A small encoder-decoder image transcriber, trained from scratch: encoder arch resmlp, encoder width 192.
Rows from block 4 of the text decoder of a small encoder-decoder image transcriber, named by matrix and row number. Rows with one number belong to one neuron. Each number is 500 + 40 x the weight over its row's rms, rounded and kept within 0 to 999. All counts start at 0. Numbers have three digits each. After the name is the row's rms in percent of the matrix's.
Before each neuron's rows are labels from the 100 texts, of 14848, where the neuron reaches its highest value: "tokens" is the input token at the peak. Only what is clearly more common there than usual is listed. The data: short English words printed on busy colour backdrops. In brackets: how many of the 100.
# fc1: MLP up (decoder.blocks.4.mlp.fc1.weight, 512x256), inputs 0-85
# fc2: MLP down (decoder.blocks.4.mlp.fc2.weight, 256x512, transposed), outputs 0-85

tokens: "k" (53); "i" (22); "z" (16)
fc1.256 039:500500500500500425500431433500500610470500500399500500500500500500498580500500500500500500500500500500500500500500500500500606500500500631500410500549517500500500500328500563589500500500456384500500465462500500500500550480500500578482450517455500500500500500
fc2.256 030:500500462500500588425555512500500500500500540591500500500394500500574326500500500623500500500500500500437500433500500500500440500487677366500500457500500500500500500500480500498500500500500544500450500500500593500500292500606500500500500500388500500464485457

tokens: "t" (99)
fc1.419 078:500500544500452500500500500500500609504500549500500510578500500524500500446500486455500500500381500542500527480500500500476500548466521445500500500500466500500500500447564500500500556500500489500500500500457529375592500493472500550500500459500500500500500500
fc2.419 082:547513508428487592500464500500509561590500477500500495500458500464524500500460406500404366500460522467500500616500503453500490591500485500500500500500561500577528500500428432401434500500500497500500500500500500500568549500460495515500478500544465500585500544

tokens: "s" (64); "t" (25); "r" (9)
fc1.318 100:545398436500500381500502500462495551499520509500500500500571383482500500522500500537542555525427493467500500572399500447499453500500500500569500483498500500500427530541500500599500500500500500444500587500586500417562500540446527500523500500532500500500505500
fc2.318 112:500500463540493542363500474497500500520500630500500500526600500460500425500535545454500418562500455465500500497546500431500451516444500500548500470500491500531500507616515474524389500469515500500528511500500456500470515500489562500430575497510500448553558471

tokens: "n" (33); "r" (25); "a" (16); "u" (15)
fc1.443 063:500546500500500452567500488500500500500415500500500508500534390514468486500500500463615500500500500500500500602500500456493500489500500570620500595500528500448528500466500500478500492500500426500500500500500539500500500475532400500616566500500356500503500500
fc2.443 059:500500500500500496545500352497411401500500500414504500483458500483575500487483500423542500500500551626519500518500486481500495500432500586500500500500500500500526500500500600536515500500456500500500500408500500500500500500500527500500500500512500485500500463

tokens: "n" (63); "s" (37)
fc1.141 119:528574500506445500500608500488579498500500489500500500575500462500498500516515533500500485500507504430500537523500478468435521416500507500473500453557500565455534517500410393449500500500457504481500478517500500616478570500471458536500499454500540500496550604
fc2.141 115:512511615493500500599523506546500549473527500423500500503406544475547452500500523479496612500564500521408451499500500500500576571565500416473616504500566524580550500500500500440500500500500404500513500439500419500500500500489500482543500524500500500500500500

tokens: "s" (52); "l" (36); "r" (12)
fc1.309 063:524565500500498500500532500500515526407500396500500500500441500500516500500500445411604500500496500500555500500452500500500500532500588552500500475522500500500500500562500574581373510519408500461472466500500500500472544500500500501547500500324500517516500517
fc2.309 061:500500500500500500577443441500369500493500500500500504500500503500500500603500500535494450500455500500500530480504609500500452454519528500500547500500500500500500577523509471500596396450500500484558556373514443512500575469396500568504477500497594500500500493

tokens: "<end>" (58); "e" (25); "l" (10)
fc1.176 093:395500500500500442491444530472451445500518500500500500552444500500500500524553500449506468460492502500544488500500465629456500510500500500473420500500553522590500565500509500538499500500500500500500500500540459500477500521462500597500500500481372446500475500
fc2.176 103:500539623586560500500500500419500498500540500500500500500520599548500491500386505532500535500500500501500500416500500500463401424500500597531500402500500564519552391491535548536500500569432500500534500397500500496500500532511500518507500424535500500500447500

tokens: "e" (48); "s" (11)
fc1.346 082:489500393500500500500408500500500500500498500500500500505456548500500500380500500501500500500500449396504622529500509499500500500586500500500419393500500562500500500543454549481500457500500500500500500500500500500493415500485558622500500500500500450510500600
fc2.346 092:500500511437564401593500500500500500500500500556500500483500500557529571500500500370428500500427442500500485370500502527500500500451500512441500526431500500514500472432508427504475541441470500580500519500500371500451532515398498500500500476532500447500500500

tokens: "h" (99)
fc1.436 136:423500448500500500500500500486500445513500491589483500500500500524500500500500464500490500529485500500483513500500500549500500544500500500549500478520420500500500454500569518569500565500500500510578422500500500500433509494449514573500500473530500500500474442
fc2.436 129:461500500500500500500500500500500485500502448500468500509565531549478500500500500500474521500502500511500500482500500500500442550495500465476500498436505551465500452500492524500480536540500570500500412500524500514514500442500449583500500555500500508515514500

tokens: "e" (92)
fc1.93 034:500500500500500500500500500431500500500500500500500500501500500432500552454351594465593500572406500500458500500551500415500500346500500500500500500500429500500500500500657407500500500500500538500500500505500533500623500500509521500404468526500468500577547500
fc2.93 035:500493500516500538501566440500500500500365441500595438500500518505500506500500395456500484500587544438500503500500500607500463500500500364497500500584500500472527476500500500618500505500639518500433500500500500500483500500500567478500500445500500530454421459

tokens: "w" (94)
fc1.153 054:500500500500500500522500500500500500436474410500512500469390487500500454500473500535500465385546463426500535547500500594629500535500500403500404500452500500615500495500500417567425500491500511500368500500542500500500430500466500612500500500523540500500500504
fc2.153 049:500399526502500500512500500562490530500500500444500500468500557411500500493500500506500500500500589500500500500500488468500555506500490500412500559503442500583500459500500500549471500540500491538500536500663414571546574500573500500500500614545515500500500484

tokens: "n" (100)
fc1.352 123:500500475500486512500483375530500500500500500532500500515494500437500500457500517442500424500592609500486500500500539524502465528545484578500512487500500500509482500515546500522500470415535394538547506500500486500500500578398456500462587510463581521500451500
fc2.352 108:465500453500478500500541500500500406574493622522512500500500418418531500500500500507514504459500539527500574500484594585500443500500539524513465500500485500460503519500469500502500500507458500541500626577502476460546500451520521542543541500415546525500497500

tokens: "i" (52); "v" (34); "d" (11)
fc1.488 126:456423489500477500500456573482474511403537500514531526500564487500500500464417528479500508508500500427444520500500500500560500540500569581501500500557552432500460595500500500557464500500426541500585446522514620500527442500494516485500500500500500500597500500
fc2.488 138:531511500500368505500500497486514500500498502549500509569535500500568500426523468510502500500500500500547528466438500500534551501500557500500479543550474427500513521512500500500468417500501500500500500567500500428567547588522500500500459505527500495500584500

tokens: "b" (38); "c" (15); "r" (13); "g" (11)
fc1.507 065:590500500500563504500500500500500553500500500442500500500500523500500500434500500500435560500606556550500496500500500500500451500500500500520473511432500444560500500500500500500416500500500543500488424500500500579500500500500500500517500607500493555500472500
fc2.507 075:437539500500500500500500567500458500537500500500498500474493511500570500500574474500500452529500500500412500377519500467500500500500500500500500500500500500500491528500500500500500500463500532500500500500514500500500500500500500500381385500500474500526500500

tokens: "r" (73); "m" (20)
fc1.464 102:500500500512491500468500500504541462500498500500413500500500500489380387500500500500500500475562560531510500500448517551500500527457580500562451503565463500500500625500453500431500500526500500516500500478500533500555539395500500500506466513488500500558360500
fc2.464 092:522486500500500419420612500500500426447533500546500495500402500448500500556500500500500500410500500457500418436498500500447500500500500526451500500392500511513500467574500500500492500510397500533500515500478661500500500551449453500500500567488500500500500500

tokens: "e" (64); "r" (35)
fc1.316 118:492500514381500500431534500500500445500500596513522486500500500523464618536516415522471497487632500500500483500451500511500564481540523500500500500500545441500544471453501468500409500565468500482465500465454500500497498500477538500543545500505511511500463533
fc2.316 113:500500430500472500548500521586476500500500590473500547410560500500500500511500500539546500502561522409500551500511500547500500559500430500536473497498500500490530500438459500564522488573513544484531500551500535558405502460409531463500405509500543566500500480

tokens: "h" (75); "s" (14)
fc1.357 140:538500494500500442522500490562557449445683610473483476500500418519500500500403527500526500500443500500500484500434500460485500500507500500608500533500534427500500404559500500500500591466477433524521452500466562491500500490500415503474500500485500490508460548
fc2.357 111:500459515500600447500500500538477499495500461564500449457565444500417500526500500585552500500500500616500496500500500500500500490527442500493417500500508500500455500500500500500563500504500539500500500482471500500500500500545483500541500548500418500440499481

tokens: "k" (99)
fc1.435 100:483500500500524589445500500489528506500441500500530500500367429311500486500500500500500500500489604482413500520516479390500500489457434511500461500500644500535474500500519500526412500500500500500542500530516543500500500539500500516473564500475466500480610511
fc2.435 091:497500562500435500500496447508566571500500500500500475500500500438461515514626580500500500481408508421482500500500441574578500500500500500500500618500500464562412500511500500500500548459485372500468500631500500500500500533531483500500533500452553500510500500

tokens: "b" (61); "t" (18); "w" (7)
fc1.473 131:500534479458427500500500492500479462487500594452500500481500533500446540500500559500431500477500446516508500535475500509504500612500408430509412585500464500513494500500544500513500500451369468478489376528500500500461500498500551500533500551500500500370500500
fc2.473 162:500510500428500513435509500472447413500471500364553500517500525519500536570483605466500542495500477411520430500500500447500486500500434463500539526530515543497500573500500441564454531490500500606531511500548499418500386575530509500434500478477500389525502531

tokens: "h" (92)
fc1.200 033:500500500500500500386498500441500500525577500486500491500500465500500500500386565436500509500500500433457500605500500376500525500517564428500500500500500500500500500537500408500500537547500500500603559419500500500500500500597450500560535500500500494500485500
fc2.200 029:487500500500360432500516500596500389559500474500500500500500481500500500516509500580500500500500500500558500500467500547500520419482500500502500500500481500613355468500457500482500500500500500500500488500500551500498583500500500500518500500500500500465494500

tokens: "o" (43); "b" (25); "i" (18)
fc1.193 031:500548500499496500498472500500615686509569527500427500500500500525500500483500500418421500500500500500500500500500500500500500536500393500500500568543520453500500500500500475500500460487500620500500500427500500500500500500641500500500468520463461500500500497
fc2.193 038:423483540500500500500500500500500412500500500500500438500500500500532520422500582500500531500500500500486471500529458477648500487500526500500500480500500500508500430500500500500606500500422500500475500500500543565500491500500526536573500494500484500500500500

tokens: "h" (94)
fc1.86 069:466528487500500429498500500532500500500500625500557500500561585500500500500500483500500500513518500500480547500571500560534473416500531443612500500500498453500500500500500555553519589533520498500414433500507500500500500500479500539500500500401500500500499458
fc2.86 064:484500553500504500478592500500465500471545477515549508500500500398471464468500500500498507500500471500464473500500461500522398500500500500425431599513451428500500500442616472626513454500556553500438500416500500586517448500414500519500500492500500500500479468

tokens: "r" (20); "g" (16); "m" (8); "f" (8)
fc1.302 100:522526500533559500539567500536500423500500500552443500470500500554500536500500588500465505513500520575500511468435500421422492552500478455484500505509563500476540416544500621500506500500500500500416478409574481483500442498500527576517500476500461500444500500
fc2.302 105:500526500500468421500517490500500500500500500500500549404498476468602599500431508459543463552536417500457500500538500500500500440472500563576500523500426500524500384496500520500500500500583535500500588500483500500542443508563496460507526500576500500429493500

tokens: "h" (59); "s" (33)
fc1.69 107:405500500530500479538500471500585500500459596355540496500540497500500500535500500500500500500500511500381500549500499500519500500500500500500500500442451433552500500500507500503472625500500500500480527491500537500500500500500369572500500545548539500500567500
fc2.69 101:586489500500530453519532500500500500500426500576500500500565500540535500585471500500591500491610608500500500500596500628559443540500500491447500500542598518527394421561404500504503500500495490500548500500500500500500500500488500500588588546500534500500500500

tokens: "i" (100)
fc1.508 110:500500480504460487500500518517500500500469500500442500458444519446517413500382500500550505500500438490552500558511500500500565504500430421500473500555449498477581500500565346524510500500500527427527500500529426500500500500449608601460456500497503552427496500
fc2.508 089:500576500572500477500517428500529500514571500521498524500500501426500480500513465500500500526500514517500536500489500459500500500500562500534476575500500573546469500457500500500500500500510438500500500500500500500486624499500500492500422378500500410500500450

tokens: "s" (45); "f" (14); "w" (9)
fc1.511 100:445500568432483500500500500442478490426460556500500631475500500516500549500539480503500381500517463500428488500500471500500483537500536500409500500500511500567525500500500500500500461500522470384500551373500500500414489506500609456538500500500531467500502477
fc2.511 094:525500500531540458500479531480497500500470479500500500484500500567473500532500419500572500487425516485500500500643500502376500520571500500540500446500500458482500500556500500500604500596500500500500500434523500593500333500500500486500510500538500500500548500

tokens: "k" (29); "b" (21); "o" (19); "a" (15)
fc1.139 094:518500538500493500470536456433500529435402553500375500473453546545500500629500500500500562550512535500572464540427500531445500534509631500498473500451500503500476500500500500497500500512503500529445500500500500491490500500500500570486468661422436500500560500
fc2.139 081:500500491500500506500500500500500500500500500500492438500487500500551500500533416500500500500556500500507500464500400500385504500500500500500471394500500500502500412500500500500411500500500546500500427445484575427500408500500447500500407476500455500485415500

tokens: "t" (66); "i" (24); "s" (10)
fc1.202 100:500471490409500500500500500488454552387503556500500500500513548445500500500500544500500500541421499500555419608506500500496500500500533500500550541603500483538500539438503483500500500459500500500543500500500500429527571404500500500500500456532500478491500517
fc2.202 115:555446528500532527500480500500446490500510500521437500538500497481500500500394500578500500500500412437465500456419500579500490500455500533531500500500459483500601500500462500500518500500562500464497500520500430436529508500475544500500500500500480497518577500

tokens: "o" (39); "e" (18); "a" (16); "n" (13)
fc1.102 122:396527500500500520498500460530500472500500391418500550512453547464500500528548500553461468500525500483445450413544500500482500500500483448456500500503500509434508500435500500481458468520500500500490500500434527548500518433500500500500500480470324576500494513
fc2.102 156:470500461500500513485500500555535500427528457463501500516599500500500550497505500500500557459500500500447500530500558493487493500524506500502500500432500532506500464492500500483431541453500552580500500536479429564585500509449500442529500500522527500475429580

tokens: "n" (52); "d" (18); "i" (16); "g" (14)
fc1.108 158:500565500431548364466442500500556500562500553480482503500500480500474570472545522499528500500459566568500500503500474529411554487500500500500500500493500500500521500632500500526500505514490500509519437521509500492465500500516617500500428455502500500630500480
fc2.108 125:588500455500520500545500500466556494500441438540500489500512500614491585500408500500500500500500512474543500500500486500500543460500525500500465436500511500537574577504500447624500451465500500359500500500500500420500458540433524492452500500510500501500486500

tokens: "<end>" (55); "e" (25); "z" (15)
fc1.169 066:512500500500514500444500500500444486500500480500500615500500661551452536443549515500515500500500500429500465500500535403506409500563511500500496599349533500617500533500500487405523537500500523500416500500477500500500442642494500604500500500392476438432500468
fc2.169 089:500500500494500491474413500534500500500500500530500440498500500581500543500491526406490538500500605475501500407500413500500423500440500500500500500500500388500438424500500447488500500500500500387515479409500535500500490483500500500500500500500474500514500500

tokens: "k" (35); "a" (17); "w" (9); "f" (8)
fc1.175 015:451500500500500443500500554500576596457424500500465500550500500482436559500587500624500358500521500445449500512466500476500457500500489464500500500545500526500500500500424521373451595500500500500500500426415500500500500500500500500557500464500597500436500500
fc2.175 017:448540500500500500483500500459500505500566478514500523500463453544518500500500500449500551500430500577500540474464542435500500500473460500500500500500500523512500500554479500500500573577443473500500519598500500500426449500463500500500374500541500500500500500

tokens: "o" (58); "a" (39)
fc1.409 075:519500500600491500559500500470500481436618500406500500500500516652500531500537500500521504500500500467500536467500500500510511500500473472491578530500511500480482509500483500513423500500507500491500417570500499500500466492500500500500456473500500505500471500
fc2.409 074:500523500595500500500500512469544500498491500500444598433474500500500500500500464423515412601519471500500500500443529564500406500500547500478500509500500500440482500500496511500500515500560582500500500521463500500500606500633503500572542500500500423500392450

tokens: "b" (77); "i" (23)
fc1.233 044:500574500500500500500500500500500500425514470500500500500500500500537509504500500500476500581500580500610500500500645500500500500487500500500500500517500500500500380403500500500500471500500500419603500524387500534500500500500500473472500500500500500500515500
fc2.233 041:500500500500500500500475500500401500596583555500500500500500500500500500500500500500384500500500500500539398500500500646500500740500500500500500500500517500349500500500500500500500500500500500500500500500500500500500500500500500500520500587499500580522500406

tokens: "o" (59); "t" (32); "h" (9)
fc1.414 103:417500500408511500452480500500500416500567500500494500500527500492527577500500500500491473500500445500482478500500444500500582549500500500500525500360500500478582515500599500571518472500473500584500500338508568500575516519374500445513515500572566466518500414
fc2.414 114:500500527442500500499474500536549490500509580480438475489472465527500500500472418500597500500500500500542478457500478491513500500526500466500500435483429556462439450446500506500500523500535500498454445529500500500379500477500558500467500500500500446486500576

tokens: "w" (65); "f" (24); "s" (11)
fc1.228 127:500529500500558502524500464500531543500500500500520465427431500462590458461500500537500498500467515431529567493500528500547500500597500500452500503500500347545500445500530508500500419539435500594500500379500500506512500423500500540495500598500626552489522493
fc2.228 117:592449500414500500537500500580447500489500500500500500500486500457500500500500441527525511500500598500500500508500500510500500463500448500367477500500500515506413461489500509500576500500370503524455506550553471500500500500435500577540500529499546500500451509

tokens: "f" (61); "l" (23)
fc1.211 070:560500458500500500500500453500530500500500500415489500474512500500570500436454562456500500583487510530500500500488500500449413500477500500500500500468500418606418512500507643500500500485534583500500465450531505466561489500466667500500500500473500500564500462
fc2.211 058:500500500500500429546500500500500500451500500500500468500550495500505500542500500500500500500450545500571500500500500500500500500482500592500626519500500484500530392500500500500500500565483500500548500500500500500500500661500500414500500519500500485517500569

tokens: "t" (69); "e" (31)
fc1.424 104:501500500500601500500478500519500500500573500426504500567494501569500497561491548500500586547547445500413510500437500500541500500500421500500522449500428500500579500500500500500500500500499500460500471465516500542500530500510500532500500500465502498500533500
fc2.424 103:500501412585527518500500489551380500500500417550500564500500475434473500504500525500500508500500500481417500420543500500564443500500500500500436440500500500500500500471500500500470497511471500500500390500495436500524487479439561453548444528519456487500538500

tokens: "t" (22); "w" (12); "g" (10)
fc1.224 069:500500500500500500507500500530515500500437500490537562415410582500509500442500500500546500487483605438500587437500500500500500506500511500511500486500642500500470500500505460500485452415470500459500526500500505500500500472500500500566500500461500547500476500
fc2.224 073:500500451500519386467500500500500564500500487500500500384500564500500500500322500500450500526500500500500500565466476522500500500454500576461498500500549500500510500568521500545500500500500450570500500500500500509553500500500534438500500500529560534500500520

tokens: "e" (70); "c" (19)
fc1.42 113:442500500464442601500404547500500500442500579500500511500500425500500500514582500500500500500555500500500500444500475556500534500482452500500500500500500547384500500500500566500500476348500455472527500500500618500500500567500498485500482443427572424487500413
fc2.42 144:500421499500522475500393500500525500488500500490500500500500494454500512480500500487529500529500494500500500478553500485500609467500543500572597500585503572454500536540500500398504500458509514436500472500500500576577582446525597500491535375529470475538367521

tokens: "o" (100)
fc1.177 089:500500480486500475445500505529485394476500500500567500526500484398500500500500453407496500500484535442469409466500472549500426509500500500510460500510500503500501500513500492500531520585390488530500500500520500500473500500567503500500502534508504500496500500
fc2.177 090:601500500500500492453500500500500548670500428500486471520486549500500500571500507500560500500500500500500545500444556438561500500500500500469500500530507500452485500500500566500500453500456541457500430555437547487526500435571456500581439537500500502550500495

tokens: "t" (100)
fc1.151 096:500500500500410500477446500500500500609462500561500508500461498500500463448550500500432500568497486500474500468500500500500431556517522500531600500426500421500456500500500500541500543488439500475469500449500461427478500500500400500521481423509468500540438562
fc2.151 100:500549500420445484500511560500500500628525500411516500467533499506450556500500500468540500500503466413500500573643500548505500590550500500500500566500500500500544544500484500500396556486500390500557500500554500407544500500423550500500500500497472500500500500

tokens: "n" (100)
fc1.461 044:500395500500527500500500455500500470451348424485482500512500500570500500500500559500500604492470500500426500500461500500500500519500500500587500500550500500500524504500441500500500500500531500497500500500362542500500500497500500500500463624507500614508500500
fc2.461 039:500500500500500500500527500500500529500500500500500438500500500594500500595500500384500481500500640473537500500494500500500628432540645500500500500500500500442500531502500550602500311496463498374500462500500500500569424500500441500500500528500500483500500481

tokens: "e" (39); "a" (38); "i" (12)
fc1.217 006:456500500500500500500500500500500500500500567500569393500420500463600500426500500500500567500500500418500500500500500500500500500500500500616500596500524500500500500500561500571500573429500618500500500500359573631500576500500441500500500598500500500500500500
fc2.217 005:500552500428650500500500432604500500500418500500500500500500500500500500533500500413500500500500500500500407592500420435500500500500594500500500500415500500500500610500500543500500500500500500500500500500609500592553500500500500500438500411500500500600500500

tokens: "s" (49); "r" (29); "i" (18)
fc1.191 122:500451451500500500448483572538500500443479500500500421527411429500500500500390428579500493583585500577485541500500500431523478479500500500500516500560500606422570467500500500458485500500500503496478587556562500541565500500546500530500523518500500430500500500
fc2.191 129:500555500390500548505499490510500500503542550551527525493570500399500535500562459500558500541500520500511550498546495521500526443583500487500469500500500500452500390500500500525500438500500484565366500500500479500584528600500441382500500500550500500507480500

tokens: "f" (70); "x" (18)
fc1.216 121:370500500506549432527601472500500474521531511528500500507500410500500485448458465500500500444398486500500533500576500589413500500500500444495548478426500500537500413500438525540479500548496403428452619510500500500500500466500458500500500443500543500470500556
fc2.216 090:530444500439633500500501500500500500500500500511500500500500500500527510500457500628530500491480529500500500649500591515555491486500500474521500510566500500568342500500500520510500532500500583500434437500500500448500422500518598445576500500489563500500500500

tokens: "r" (49); "m" (23); "u" (19)
fc1.231 140:500444415500497483500500392447500553442458504496474482500651501500457607540424500501500500476500451486513500507489440500500500512505471442500484434416500516492450485500500500500497500500500536548413542470549500420500528500500398510480500526483532500541490554
fc2.231 153:500517500500567500500500540437524500509500469427500479491522500500500544500500531500553567500500500419500484547500500500500460504496440498493500441500600526500562584491450500480500500471500500500439442500405479427432500523509473411500500462495575458481582531

tokens: "r" (54); "n" (43)
fc1.183 106:542500500500489500438506500496500500500451560500529500500500500536500500500418524476525596500500500484512500569500500613500500500435432541488409521471503500415385500486462531500500498423500544456528500500455500500500500500472500531518452558540500500425500500
fc2.183 091:500469500500500541500500452464500500500500462500374500549500460485500497518500469509543500368500482456462455469408500557500500532593500500500500500448500498487428612566500500500500510500500491500497556500500434500500500540475441500500500500536500371492527535

tokens: "k" (61); "n" (36)
fc1.114 100:500530542515500478500451500532505500467500497425445500500550500447577500584477512541500500500500500500500533552500543494387578500442500540500500500500500500500500518500470468537496500500500539500500500507545500435500533492516459457571575531500500500572566546
fc2.114 097:500416394556500426401611500500500544500437500555500500500500606500492500500491509500517466555500500377410500476500489500500491539500500507500562500500500490500424549500500500500397590427462500500500576500500500519500552500500552460321468555500421472548500500

tokens: "r" (21)
fc1.242 034:500500500500500500500500500500500569500500500581500500544500421500500500500493370402500418518500500500500500451414500582500500500478500595500500500500542500500500503519500500500482500404500500500381500500540500500500500436500591500548520500500500500510504575
fc2.242 032:585527476500500499500446458500500500402500500500496455309476549493537527500341500500500500500497510500500500530523443500500500455531492500500443500500500500462589500500500515500500500500500500500500531500580549500500500423500500522500500500500500500500500475

tokens: "k" (65); "o" (35)
fc1.364 110:500476439500446500401502500468500506483500500513500512565431487451500536522500597397574476455500579500502500487500500500500487500500500465456500500549590476500459516513500500500426469500417500500500461529542413428435500590500500500458514558409500485529500500
fc2.364 104:500500534506500523500517500463481476375500500500500500530513500500516424500451500500524491500457527500500454482482486500476500500500491500500524547561508500500500500549422525500500553560522379500557472500500419463500500459500546500568508500492472470500500500

tokens: "s" (100)
fc1.33 044:555500483500447500548500462500529407500465519500554500594500439406518500607500597508449590546500500457485500500518500500500546559590592491562500436500530535591500635573465500461500495500429500500500500452500579506452517487500457552500580500521500498500571455
fc2.33 040:604500504500500500518500500590500500500522500399500500469572639509500500500429450500500443500398500580494500377500500467500500552610500417500500500432444435500500439533500486517500500500437438591540484485434473498500535514500500580469500526500452500500512497

tokens: "<end>" (46); "n" (17); "l" (11); "i" (10)
fc1.94 076:566400414500464500414519500500500500500419543500500547500500500573500397500500445591356500500494523500500500500500470500476500500500500434447544494500500500541462481500500512500543500500637505500500373500500500500534500585424500517500512509492500503500500497
fc2.94 081:500500500456505592449591501500500500500588500474462500500500500500500572500537500500476500500500402497585475500530517501469500542500573500500483500545500500500500500564472497500545498403495461479500500500500454500500500420427545500500500476500465500611533500

tokens: "t" (22); "o" (19); "m" (18)
fc1.131 134:460500409500440500498582519548537500466488500549500459532502500500500500500538427500500520508538423500513484447470562519500459497500371526507597450500480443389541511460500529500579526500406468459546500564436500558421434478500578463518508460454513461500501500
fc2.131 168:428500500533490500500500500500653500504500470517504541456516403444500500580446500539500497458500548500562489461520500500500524530533500500500500390458475556500500500435477500500490605523500500500425500540500480472463541500478495500602443464426563539411549500

tokens: "h" (94)
fc1.229 075:500500650578433500632500590539500624494478500500496500607532501524512500500500488500492500565500526483507451543500500500500500550492500448500559518452536490500462500552500500510500558500500500500542500462435500500490545583500500500500500500426500469500500532
fc2.229 065:539493473482500500610500583545478500500451500500494500527500500500500500500495500464500439523488500607539500500500529500500467500500364382500500500479500500500500512500371500483495514499500500564500500500429500589500500500500500531500503522465546500492500547

tokens: "n" (98)
fc1.251 092:500500538405500500536493416450553500500500546497500500544500500427500500500500564500500473500621500500500500589500500500506396534402487504498500521500500498500500550500500580500538500535500431500511536500500613462500500496500432491500500500439586500500500500
fc2.251 106:500515500500500500500500496411482530557456500504513494475500500500500516468521500460527500500482423493527537500509577424500451500440578545589588528462500574500500447502498525464500500517500500500507500500500500511500500500500500450462616492527500500500514500

tokens: "f" (98)
fc1.137 084:501467499500500500449500474500508389500500500501500415521500500507500567421500538500500500603500500528565500500500436500500500476500500458487500500500426500574507500431500493500578609614500500500562500500505488478500401500491500500594414500500559528424500487
fc2.137 083:500500438500500500500500493450500500500515485420500500491558500443500500360500500500576512500490498500495515500482500500448490500559500500503500500500552487500436499500500427481489500384478555523500523500500500533632523506464580500474500500500500463533526362

tokens: "o" (60); "c" (33)
fc1.23 070:500542397445508500500473500500454500433500500500569500500500611428572522500500499500500500463500500412568485500500477500500520500500500500565512500500500500522500478592575500500500500500500500431640441402500500486644562500500500450500512500500397500477558500
fc2.23 072:500492500500554482421444549500500425478500583500500562515597500513522460500433500443500473469500500459495500500500527500500484548500616562500500576500470500559500483500500500500500502519470500534500500500500575500495436467500525498397500500500500572500495500

tokens: "r" (83); "b" (12)
fc1.32 149:517549544438500500441542536481458500526448502507577500467514500500534500500500500554500500527500500500500441473500399500464551434503498398406500500480527459508528500500500500390526415500544484534500579494514554500466500525498500500476411481527500492423525534
fc2.32 122:500527592493520540530478500500500569564500500500437502573533500404500500500501472587558418500478500500507500500493562490461573500591447500500502492500554392500500476500483419525481541503526509543518447500558523447500457500500500443500500595439500500500539500

tokens: "t" (64); "i" (8); "g" (7)
fc1.359 117:500600500500500500509500500500354461470500540500500500500511500421500414500500500500491500583500469466500564500465413449480500413499476525500672500509500477500508500500465542500500500548615474500500420461500499497500500500552500536500524500500469500485500467
fc2.359 106:452500500446500464581500500500500556427500500500500542500443500500500618500500500500422500500500500500500535492500392553500533500500500500471558500517503535496449505500413500515484476500457500463500490427500500516500465444500500500500474541477497390566500611

tokens: "o" (93)
fc1.72 065:558500520500439500500544516549507546459500500500579473369561517444542500525500500430500500500500500500500500500500500500500500500433500500500422500500500500500500500500500500435579500436471559500515500500500456500500500405500605370548500618431619500500543500
fc2.72 068:500500500359500500500500500462500415507500459446500508500489468500500500500500500500500437500500500505500500500541500430500500500502565404500504500462500529500537371547500470499500500500513500498500500480378613549500500500500500500500466500500500590396500500

tokens: "k" (24); "w" (20); "i" (20); "l" (17)
fc1.66 118:500500500431546500500499481500500500467574510457500500500446500483500500500563500488500500500500448500542500423501500554442500500492500483500500473500457500538552412500503414455553532543500507546537500524423500501427500506499552487500500500456500500500500550
fc2.66 153:500505500500621500416477603592567511457509517532536500500571500500500466500581460500500467472500500522459517397500519500618500500500500524500494470500523500500443500500548435520559500523500500555506488500500500466500500450567500500500502500511466541540510500